config = dict(
    encoder_activation='gelu',
    encoder_avg_pool_shortcut=True,
    fusion_encoder_norm_position='pre',
    fusion_encoder_bias='all',
    residual_init='none',
    eps=1e-10,
    max_steps=7500,
    batch_size=384,
    epochs=14.8,
)
Rows from block 3 of the image encoder of a small model that answers yes/no questions on an image's attributes, named by matrix and row number. Rows with one number belong to one channel. Each number is 500 + 40 x the weight over its row's rms, rounded and kept within 0 to 999. All counts start at 0. Numbers have three digits each.
After each channel's rows are labels from the 100 images, of 14848, where the channel reaches its highest value: "peak on" is the class under the peak. Only what is clearly more common there than usual is listed. The data: rosettes with rotational symmetry. In brackets: how many of the 100, against the usual share in percent.
# convs0: first 3x3 conv (encoder.blocks.3.convs.0.weight, 48x48x3x3, each kernel summed), inputs 0-47
# convs1: second 3x3 conv (encoder.blocks.3.convs.1.weight, 48x48x3x3, transposed, each kernel summed), outputs 0-47

convs0.9:455465457509499472511505485462400450486438454484481489477417481502411477462486514421480487487446485431497526485470483414497481474476446489455518
convs1.9:504469503540453476495518448491462465489519522417443474552485564444468499524511510452521444563439468425475508482472502429462440481471441458442495
peak on: backdrop (97 vs 55.8)

convs0.37:502519541453468490501553473491438500495552449481458461484421452465499480398484426411509475454472488506473433498434474443492471481519462481504496
convs1.37:540543529558487509477485466498436527522492566456485564447500474456439530452503496513470518565438541436556519453512487525426521521503406500485460
peak on: rosette (93 vs 44.2)

convs0.26:484468493469466524496534506504497517517495351490541497493403510535574494482424509498504512494502447497523520561481501517482498489553387489517500
convs1.26:425524523543541428470519380456516483467467486496479451510513529459531571508505479506539537519493488521507450499512495522467482409482405462500471
peak on: rosette (99 vs 44.2)

convs0.36:488521500479401447438576493488515497548421491466514489503455506598492481487500430481411510479469440518483484493456466476500469482534441513487458
convs1.36:485516555542582483554500567443453526456508458519448525477495471411492520549428514481496511469439531446471477546494556468454470506550456489502457
peak on: rosette (94 vs 44.2)

convs0.30:545525364503603526515495526514543548528519529549559454513515512530555453513527508542526496558512555503524530540502486564505521544521525530521515
convs1.30:419501462493474473460482470489398525495477520472510382479511502424526580482513472458514473531529470478484479554448513508508473445502459478484435
peak on: rosette (75 vs 44.2)

convs0.24:520509350472577511502530490496518513502489511563559490509528508536549390473540499525537491518506576534502536532515498539525504535516527541529500
convs1.24:430511488519491469497442485466424511558475517487483449463499527384501613448514499465507474544550449463495482538461500498481526469449477524509459
peak on: rosette (94 vs 44.2)

convs0.15:499468525444479443467499501478472460474529484495455521467459421464547481430489460409493491501405442475499492460498467393488457504518492532528476
convs1.15:509473511514397493500501465513493472520490548501459593427542478536435489475496518526440546488488391486480531488457532554416511515501477485470490
peak on: rosette (94 vs 44.2)